{
  "image_size": 64,
  "activation": "silu",
  "depths": [2, 5, 5],
  "kernel_size": 3,
  "avg_pool_shortcut": false,
  "dropout": 0.05,
  "widths": [64, 128, 256],
  "init": "torch_default",
  "residual_init": "scaled_by_depth",
  "beta1": 0.9,
  "eps": 1e-08,
  "precondition_frequency": 25,
  "max_precond_dim": 1024,
  "merge_dims": false,
  "adamw_lr_other_params": 0.00093
}
Rows from block 3, named by matrix and row number. Rows with one number belong to one channel. Each number is 128 + 32 x the weight over the matrix's rms, rounded and kept within 0 to 255. All counts start at 0.
# convs0: first 3x3 conv (model.blocks.3.convs.0.weight, 128x128x3x3), inputs 13-25, a 3x3 kernel for each
# convs1: second 3x3 conv (model.blocks.3.convs.1.weight, 128x128x3x3, transposed), outputs 13-25, a 3x3 kernel for each
convs0.26 [ 99 145 151 118 157  96 105 110  79 117 131 160 161 103  66 122 133 159 104 178 100  99 166 152 108 160 146 111 100 151  77 141 151 112 148 127 192 127 149  89 140 120 124 110 133  70  73 142  59  58 107  92 119 138 116  74 148 106 124 157 134 153 125 167 157  89  77 152 135  88 104 135 180 121 166 101 108 153 112 152 110 133  98 154 160  99 153 111 136 114 112  89 122 140  87 175  76 181 172 149 165  55 188 120  75 142  95 148 122 170 121 164 180  94 153 127 115]
convs1.26 [ 36 191 160 173 154 152 184 133 144 124 144  88 110 157 110  55  92 145  85 118 112 108 138 131  94 158  92 123 124 127 145 139 142 127 124  89 155 156 107  83 106 145 109 124 183 101 125 143 118 102 121 138 124  90 124 134 151  98 169 152 142 149 112 106 135 107 126  94 148 136  54 158 130 140  72 173 180  68 142  97  93  89 101 112 140 112  49  98 105  67 102 154 170  84  84 125 117 116  89  94 129 141 152 115  90 111  64  89 117 114 142 169  78 148  96 102 166]
convs0.27 [131 139 185 150 114 129 141 121 104 151  67 136  86 128 114 192 142  91 138 155 160 168 129 125 139 141 135 151 147  72 152 103 114 121 102  89 107  96 161  73 121 156 142  86 102 143 129 136 132 103 107 123 101 122 141  94  94 125 115 128 123 143  90 114  90 153 103 140 132 117  82 127 108 156 146 139 123 132 155 139  99 111 139 146 121 164 123 128 180 140  76 183 145 135  99 130 139 105 142 138 103 131 146 109 153 119 111 133 116  97 151 113 146 146  86 114 186]
convs1.27 [176  94 116 128 113  91 128 126 120 124 103 128 156 123 144 119  89 169 167 108 128 144 119 113 132 114 150 148 120 127 114 108 149 113 115 157 137 147 142 107  50 118 216 126  93 130 105 154 139 143 107 119  89 132  96 112 124 120 147 104 149 141 136 125 120 139 197 128 124 176 157 121 106 106 163 144  96 125 166 155 116 187 135 180 142 140 123 115  51 110 113 182 128 122 111 142 151  97  88 115  91 116 112 157 154  89 136 133 120 150 157 157 131 112  70 104 120]
convs0.28 [136 106 112 118 152 116 141 121 110 120 119 136 123  61 109 152 239 148 140  50 165 108 208  70 145 147 105 228 133  92  83 144 107 119 133 148 182 145 122 116 109 133 118  85 106 150 115 110  88 121 135 130 122 133 161 138 169 100 142 160 118 138 130 152 208 123  33 110 170  76  74 110 255 164 120 122  75 154 114 108 176 172 150 163 121 109 104 124 101 147  56 117 134 255  72  92 107 123 123 179 151 114  97 243 175 105  46 127 218 158 143 151 141 175 113 132  47]
convs1.28 [153 116  72 153 188 150 123 143 121  82 208  83 120 128 189 122 107 122  54 138 175 184 171 166 105  79 104 140 184 114 135 140 107  84 141  95 108 243 173 122 113 131 104 115 110 138 113 147  84 156 143 112 130 116 140 128 157 112 103 166 159 137 129  48 132 227  94 212 208 127  54  71 144 121  95 134  53  41 163 126 112 127 158 138  90 152 146 101 103  93 125 120 136 134  97 171 148 143 124 121  96 140 141 200 105 134 168 113 133  58  89  90  90 223 149 160 170]
convs0.29 [119 138 134 147 130 137 129 146 112 138 114 148 151 120  96 140 130 121 121 154 151 139 165 167 147 162 140  86 156 236 121 184 156 128 149 101 132 128  88 120 172  93 140 140 149 126 165 124 142 159  94 126 147  87 104  95 129 167 154 106 162 113 150 158 146 128 139 123 142 153 103 200 114 119 155 101  87 164 170 117 155 134 137 165 146 130 129 120  60 139 191 108 147  95 137  99 160 131 124 104 124 100 105  83 122  68 148 165 137 127 107 167 156  74 174  88  99]
convs1.29 [237 126 136 113 106  86 114  63 112 116 165 143 139 101 122  93 172 138 154 194  56 115  70 122 132  87 117 112 163  91  58 104 126  78 138  66 103 144 140 118 101 173  96 112 136 186 110 102 155 106 111  71  98 137 122  90  90 112 162  92 115 114 119  93 140  92 136 136 101  90 112 124 103 127  77 136 125 103 181 126  96 175 138  97 146 113 131  93 122 122 187  85 107 164 168 119  93  94  55  87  65  74  82 102 108  83 118 169 128  93 163 116 111 152 120 103 122]
convs0.30 [120 124  83 102 118 147 105 145 159 218 121 240 116 123 100  97  72 103  90 180 125 123 143  88 191  73 148 106  73 116 121  86 126  96 204 124 158  86 131 152 119  52 168 233 118 156 125 152 102 148 150 169 132 123 177  95 124 143 124 133 121 137 108 109 106 240 128 103 132 148 186 161 133 138  88 202  81 122 166 128 163  80 117 104  87  80 128 110 130 141  39 175 113 120 209  60 140  53 105  72 127 141 108 132 142 156  98 194 127 108 153 176 132 124 191 140 122]
convs1.30 [146  93 187 117 209  58 109  90 165 121 179  44 123 148  81  62 134 112  96 130 103 112  85  82 195 170 172 156  98 122 123 127 100  75  92  50 157  89 167 176 149 110 160 139  66 134 129 156 112 137 172 137 146 159 134 173 147 120 157 124  88  85 143  89  98 161  88  97 114  49 122  97  97 116 136 112 173 158  59  72 145 144 113 118 138 187 139 168 130 154 126  96 134  80 104 140 162 180 103  91 175 115 148 153 123 180 110  66 114 148 142 114 109 120 119 113 121]
convs0.31 [161 109 114 158 107 105 126 131 115 156  72 158 141 139 106 108  94 140 159 106 153 116  95 141 109 152  92  75  91 121 159  75 183 143 126 124 109  95 103 159 112  95 185  93 128 199 148  44 119 159 127 116 101  98 120 123 136 113 192  93 165  61 161 125 160 120  99  79 131 167  91 103  92  99  92 153 151  66 136 109 121 169  91 130  79 161 135  98 138 104 154 161 121 125 128 184 134  43  58  57 138 156 156 123 112 138 169  75 131 119 109 126 124  69 135 165 157]
convs1.31 [117 106 125 130 112 136  66 152 153 141 117  75 131  84 232 248  61 117 128 105 129 112 157  97  87 124 150 127  98 148 124 120 142 133 112  58 103 115 127 155 132 160 105 116 132 127 164 142 152 114 169 132 186 115 103 115 131 156  90 117 109 105 136  91   0 187 186 102 143  87  92 160 132 153 163 124 118 205 114 162  93 157 147 141 140 137 116 148 127 119 117 144 107 181 142 117 117  93 121 127 106 113 113  97 142 170 143 128 157 116 119 152 134 102 217 111 107]